From a checkpoint of a small masked spectrogram model.
Model: 5.78M parameters, encoder activation gelu, encoder layers 12, encoder width 192, decoder width 128.
Training: 7500 steps, batches of 384.
Data: trained on tunes sung on syllables by a formant synthesiser, 39062 training examples, 73.7 epochs.
Rows from block 3 of the encoder, named by matrix and row number. Rows with one number belong to one attention dimension. Each number is 200 + 30 x the weight over its row's rms, rounded and kept within 0 to 999. All counts start at 0. After the name is the row's rms in percent of the matrix's.
# v: attention query, key and value (stacked) (encoder.blocks.3.attn.qkv.weight, 576x192, the v third), inputs 96-191
# proj: attention output (encoder.blocks.3.attn.proj.weight, 192x192, transposed), outputs 96-191
v.155,099,197,167,192,134,187,185,220,197,179,200,242,195,228,227,201,202,202,206,193,166,197,233,202,163,210,244,244,195,202,270,201,244,196,180,175,243,186,230,204,247,156,216,200,189,190,156,209,191,204,193,162,228,221,220,181,188,243,222,201,177,236,202,265,194,193,252,149,211,204,218,191,220,146,155,212,194,210,203,182,182,201,233,232,198,216,194,164,228,204,177,210,191,204,263,192,180
v.156,101,200,204,227,194,188,196,212,190,181,224,161,204,178,215,157,219,194,214,208,237,232,208,228,240,186,210,204,209,208,255,166,164,179,209,228,193,187,196,217,180,208,229,229,217,123,174,233,207,222,180,266,180,205,171,228,202,190,262,168,189,217,143,237,232,135,209,168,218,242,236,194,198,222,145,198,253,218,185,250,248,150,201,254,219,250,224,204,200,150,216,187,240,193,149,190,195
v.157,100,212,212,185,225,184,187,229,183,201,236,188,258,177,168,210,183,211,227,185,196,215,215,184,148,232,157,146,164,206,214,218,180,228,200,200,185,201,188,194,208,192,210,182,196,161,200,263,164,194,202,208,246,210,210,171,190,212,182,201,206,197,160,208,166,221,242,198,168,197,228,176,192,146,154,185,228,184,224,220,233,173,249,211,175,199,157,196,186,254,143,139,187,230,169,143,228
v.158,090,218,181,228,160,204,198,212,170,245,200,202,198,230,209,234,244,249,189,256,201,165,228,184,177,170,191,222,197,228,168,180,271,185,217,172,187,191,176,184,223,199,198,221,194,217,227,216,228,211,203,236,224,178,209,222,185,190,207,181,198,147,204,215,158,187,164,207,186,212,192,147,224,228,224,197,181,185,179,202,222,239,166,198,216,217,157,166,245,236,165,204,237,240,212,241,223
v.159,102,205,206,176,212,177,193,190,181,193,210,192,164,182,255,224,168,163,225,189,206,172,191,165,221,152,214,219,162,233,95,208,171,198,179,220,240,251,217,164,186,185,161,169,146,176,179,208,160,230,201,173,177,187,238,214,198,194,225,136,189,215,253,223,224,206,241,189,178,250,178,209,274,200,188,187,194,158,250,217,158,187,222,233,194,205,221,217,203,232,169,232,217,178,150,192,180
v.160,098,191,217,185,202,181,214,213,133,229,229,202,176,222,238,203,197,165,206,227,204,148,187,205,204,152,140,174,222,207,214,212,223,162,166,181,208,218,188,232,158,205,223,187,193,231,238,246,164,211,205,173,146,269,194,226,213,222,205,275,153,180,156,212,174,164,234,211,210,242,166,232,181,232,196,143,191,181,213,250,266,180,186,181,154,193,217,208,179,152,251,123,161,197,167,210,225
v.161,100,201,254,173,213,185,243,173,194,247,206,206,218,191,244,203,147,230,241,175,232,227,194,201,268,203,265,171,179,176,222,255,233,229,245,180,200,249,257,238,239,210,199,214,205,224,214,200,153,206,213,166,200,226,201,182,202,200,159,171,189,157,188,198,202,201,181,196,165,191,188,148,217,203,221,172,273,177,204,159,244,231,182,219,213,271,241,224,221,218,210,208,230,189,187,199,172
v.162,095,218,217,237,128,178,252,196,238,179,201,177,192,168,208,203,217,200,215,229,156,245,172,146,175,180,199,196,230,200,173,232,229,223,213,164,245,204,232,225,227,156,159,173,175,211,187,188,177,206,174,238,184,215,163,255,170,196,221,221,211,166,180,198,214,158,185,137,221,169,242,190,121,174,197,218,181,227,177,238,252,227,226,177,185,248,210,230,267,229,163,204,193,212,164,216,184
v.163,102,192,215,189,165,139,227,195,220,149,205,175,212,185,203,273,212,226,178,225,225,194,168,193,161,213,189,221,135,179,212,148,205,153,207,175,161,247,173,212,164,258,207,198,176,216,241,214,191,220,212,209,186,212,218,179,202,249,226,170,149,207,205,260,183,187,179,202,207,185,202,235,189,169,204,179,162,192,240,201,157,205,176,141,174,250,187,206,211,195,216,147,188,177,219,199,222
v.164,100,192,184,217,177,184,252,208,175,174,196,211,135,215,190,150,202,188,163,163,159,129,200,214,201,147,260,230,165,234,174,250,186,175,200,172,172,251,160,178,209,185,199,191,180,170,212,158,231,205,186,207,183,199,147,212,190,200,215,218,218,193,233,210,232,250,235,213,117,152,180,253,122,210,215,195,162,238,214,220,220,260,165,201,205,166,189,152,184,207,151,160,225,208,156,226,200
v.165,104,177,225,179,250,225,175,174,233,159,224,234,145,207,213,212,223,280,190,165,166,208,233,230,215,220,150,198,206,171,203,176,191,217,208,237,201,189,210,195,191,190,221,185,200,248,192,196,128,195,171,239,247,188,209,196,211,205,195,200,212,192,140,190,170,228,249,224,215,181,179,178,181,230,172,155,208,216,179,172,231,170,205,202,190,214,153,154,194,175,164,223,186,218,236,160,247
v.166,090,179,229,200,205,179,206,226,163,195,238,196,220,229,190,208,182,191,194,156,164,195,209,225,202,148,199,165,236,164,151,213,159,169,181,274,231,140,165,187,102,194,218,196,220,200,202,205,269,177,168,220,178,180,216,187,233,202,152,149,208,225,191,220,179,195,173,196,126,220,173,180,195,229,178,171,162,194,239,234,194,168,205,202,184,211,199,214,181,240,183,219,182,192,256,225,241
v.167,093,244,211,172,181,220,184,200,200,195,198,183,221,219,195,174,248,185,140,228,242,220,229,238,179,235,191,229,202,193,211,154,216,164,249,158,163,205,237,199,204,204,219,192,222,198,193,218,138,166,217,167,226,266,185,177,219,241,218,237,152,170,206,194,186,218,226,198,183,183,172,171,200,199,212,224,227,184,241,224,157,193,202,182,238,220,189,240,202,207,147,230,246,227,195,172,189
v.168,107,205,210,181,233,224,195,247,203,156,218,217,226,211,212,182,229,191,194,199,230,188,195,230,242,187,147,188,178,243,233,184,235,190,199,150,203,160,175,209,174,237,201,241,188,235,193,221,227,189,161,183,235,199,226,194,160,213,224,261,176,194,251,236,240,186,185,223,200,206,216,239,192,229,217,181,173,210,271,213,215,242,151,221,182,207,186,237,163,269,139,200,159,174,243,183,245
v.169,105,203,186,203,226,211,206,172,231,179,223,226,204,141,139,194,212,212,191,209,193,213,152,223,244,196,257,182,172,134,202,209,167,207,240,217,207,224,156,223,158,191,188,216,235,235,234,170,165,205,218,216,202,215,189,263,141,189,235,212,152,198,207,252,192,243,187,215,239,169,213,214,178,178,210,199,163,179,210,242,238,197,206,220,207,215,193,230,219,259,225,224,198,189,174,195,196
v.170,102,200,243,211,243,214,185,226,205,149,163,202,280,211,166,158,183,168,153,241,172,190,143,211,239,230,201,241,215,206,207,214,136,189,203,181,213,238,166,253,116,197,203,131,210,197,202,192,147,166,189,177,242,164,164,226,187,151,183,199,182,179,240,230,194,180,227,177,191,217,217,210,177,167,174,195,217,222,164,181,212,223,161,179,220,213,206,173,193,225,186,174,152,213,268,200,189
v.171,096,168,194,157,178,182,208,213,185,202,193,171,239,205,212,252,221,202,215,201,251,218,238,168,180,221,133,226,193,209,199,195,213,125,234,144,215,157,200,228,187,206,238,221,223,214,214,184,184,166,199,226,180,243,182,209,210,195,250,220,204,182,156,214,188,206,278,248,206,196,241,214,190,259,185,225,220,215,218,172,179,199,236,213,216,163,168,238,174,155,210,181,224,221,221,245,194
proj.155,098,182,182,269,175,176,192,168,230,184,183,158,271,234,245,205,238,192,179,155,163,186,182,214,149,280,211,182,191,168,176,177,257,219,180,213,183,194,243,191,214,200,198,212,178,165,188,263,229,197,185,227,252,168,173,213,166,188,235,218,244,251,178,187,195,180,159,218,203,215,287,244,169,202,214,197,248,211,189,146,197,153,219,189,196,243,232,197,213,202,238,258,188,232,189,206,199
proj.156,095,209,210,177,208,237,172,244,229,228,241,180,208,201,196,182,191,143,212,190,200,222,187,183,200,230,149,282,225,209,217,198,209,146,165,203,290,265,161,205,255,168,216,240,187,262,185,191,205,178,179,194,180,204,204,202,207,173,187,181,166,173,223,142,177,234,200,204,192,174,222,168,168,204,206,211,231,189,205,203,185,209,187,213,125,240,230,198,184,184,143,147,226,139,254,193,168
proj.157,101,218,142,198,219,194,245,243,192,179,194,237,214,176,242,207,209,177,186,227,236,209,162,118,229,218,181,148,197,157,209,188,217,238,229,183,184,207,165,229,167,175,291,140,207,212,189,176,152,233,250,275,180,186,226,235,190,205,177,229,213,170,210,139,180,232,191,238,201,244,212,196,166,215,208,162,120,190,230,178,206,178,198,230,186,207,209,207,181,227,183,172,221,204,241,172,156
proj.158,097,204,176,205,155,203,204,233,206,202,252,214,247,145,250,182,239,176,224,168,218,178,202,159,196,181,196,140,151,196,171,172,184,142,195,192,204,176,205,197,231,204,159,226,159,199,205,215,199,189,213,241,246,230,174,188,206,213,208,196,243,199,227,172,225,216,226,199,217,215,199,186,180,194,225,188,229,152,203,189,247,213,173,172,226,175,200,221,186,191,190,175,163,164,211,169,196
proj.159,101,198,202,251,207,161,213,196,154,166,170,239,210,231,185,166,181,198,245,181,254,198,226,230,209,247,235,205,157,183,192,239,155,212,199,245,219,218,246,170,183,167,222,168,192,134,192,181,185,183,178,178,175,192,212,201,195,208,224,172,235,221,216,178,242,188,201,203,212,184,183,155,246,142,214,188,176,243,225,191,171,258,227,197,238,157,183,228,198,266,170,160,209,165,221,182,130
proj.160,105,197,197,199,165,211,193,249,210,196,211,180,174,205,227,192,163,250,199,198,181,212,226,180,230,212,194,186,214,244,220,201,204,186,197,202,235,172,243,214,221,157,175,192,193,167,211,194,109,194,249,172,173,220,242,204,183,269,217,271,169,205,198,240,227,170,166,188,218,159,215,219,233,208,130,241,143,182,239,176,214,216,217,246,155,185,240,191,197,158,217,216,231,167,159,183,199
proj.161,098,238,193,172,174,167,224,202,195,208,204,164,192,185,163,216,212,227,222,245,181,225,192,227,202,134,244,126,198,209,170,189,220,187,197,248,192,207,211,189,254,215,251,191,200,203,202,198,189,204,250,175,229,209,232,176,194,125,174,230,200,183,206,229,188,267,161,172,239,206,157,179,186,213,182,169,152,217,127,177,186,150,189,172,199,201,190,196,203,234,176,241,239,200,209,200,223
proj.162,099,188,212,159,224,178,228,181,232,141,131,182,216,254,270,220,204,177,200,163,168,200,204,170,205,162,201,248,195,219,216,261,190,248,211,170,231,129,138,181,178,178,190,162,223,225,205,168,232,210,223,214,216,172,218,165,174,260,196,171,227,210,213,195,201,202,229,161,240,209,180,220,214,176,206,209,215,132,201,231,172,195,228,188,230,228,167,172,237,211,228,220,217,157,180,203,154
proj.163,110,221,199,231,230,209,156,198,206,187,191,225,207,216,226,178,250,222,230,196,244,220,243,168,198,241,208,241,186,245,203,198,194,220,215,218,188,261,187,151,197,138,214,201,198,238,223,184,234,192,199,184,215,235,220,169,205,224,192,198,224,168,185,215,246,223,189,217,187,225,197,263,229,218,230,236,198,227,182,226,169,275,217,192,181,166,241,222,248,235,215,228,203,251,201,181,203
proj.164,114,226,232,244,224,237,213,146,239,143,161,224,128,234,196,189,170,157,215,137,183,190,215,208,203,209,182,218,175,190,166,197,253,171,210,137,220,188,234,252,223,189,157,203,177,186,203,212,177,173,196,237,206,180,247,174,180,250,212,228,260,135,191,166,208,202,274,227,194,244,203,226,192,229,192,225,189,193,159,214,260,217,201,171,217,195,209,173,195,272,143,191,171,243,222,189,203
proj.165,098,232,168,202,196,211,222,157,192,239,178,142,230,226,237,213,217,209,215,248,235,201,130,170,194,210,130,222,147,228,222,164,246,201,242,230,226,200,239,197,160,207,210,171,209,273,238,220,196,170,192,203,191,180,186,191,192,210,227,166,174,240,210,209,222,234,191,211,255,180,207,200,212,144,196,120,163,208,193,206,239,230,187,200,225,195,179,208,199,188,170,251,218,182,172,214,205
proj.166,088,160,169,199,210,247,209,215,222,217,187,168,177,186,206,209,233,280,217,205,207,169,230,208,265,194,221,210,151,221,227,213,197,208,216,279,238,216,244,210,174,179,191,216,223,216,236,236,199,190,182,213,187,158,172,243,193,222,271,226,173,202,228,223,202,172,233,207,155,173,214,186,198,192,204,161,173,179,260,190,250,210,205,177,201,266,162,184,198,226,256,144,116,185,218,223,213
proj.167,096,218,184,151,174,256,212,201,106,169,195,216,212,250,230,171,178,143,171,244,158,221,210,207,224,230,194,225,231,197,210,160,229,199,226,192,114,161,203,166,154,214,177,218,257,217,182,190,218,187,189,185,228,177,181,215,235,186,211,173,188,189,187,203,161,245,199,248,218,292,166,205,209,173,188,215,180,169,225,179,234,225,196,132,171,206,184,187,224,180,170,229,171,200,233,210,190
proj.168,100,177,230,212,215,221,260,209,201,146,161,204,195,240,196,179,159,136,207,192,201,235,200,211,266,174,149,191,165,153,177,131,178,193,227,180,226,228,184,205,190,225,243,214,230,213,158,181,210,195,239,208,152,202,127,182,162,209,212,191,175,274,190,211,196,129,222,212,215,193,215,247,219,207,154,214,216,171,198,204,206,245,204,172,209,201,208,200,205,179,179,185,206,193,217,196,188
proj.169,103,210,138,179,182,200,202,220,236,204,150,193,221,160,195,188,259,209,173,151,225,207,197,178,269,185,240,271,248,202,169,215,165,197,172,181,202,148,171,235,188,182,225,190,192,219,201,195,201,144,266,179,236,197,227,189,221,184,201,204,205,167,206,193,200,174,266,215,228,189,229,158,198,236,206,186,174,238,190,230,149,218,186,159,193,192,209,169,209,237,200,241,231,227,165,165,208
proj.170,099,176,212,207,175,170,207,124,247,195,139,227,216,297,171,188,212,198,156,150,207,219,156,224,188,205,133,233,213,224,242,155,184,166,204,246,191,192,235,218,166,196,228,194,150,210,187,196,203,198,213,231,192,131,199,167,187,149,236,204,233,191,231,210,177,226,223,203,212,196,210,218,197,208,167,195,136,187,187,169,198,221,209,159,138,183,209,207,196,234,184,205,215,181,259,201,212
proj.171,098,202,195,215,232,164,192,178,173,202,264,148,227,194,166,218,169,165,175,259,207,189,186,157,173,266,215,210,261,178,233,204,258,155,216,182,207,208,219,157,253,215,221,198,177,167,202,194,203,159,183,199,148,211,214,208,211,235,242,196,187,218,161,206,181,238,194,202,178,162,175,204,235,231,240,226,211,179,168,155,178,224,164,236,183,228,173,247,152,191,186,236,160,262,179,158,202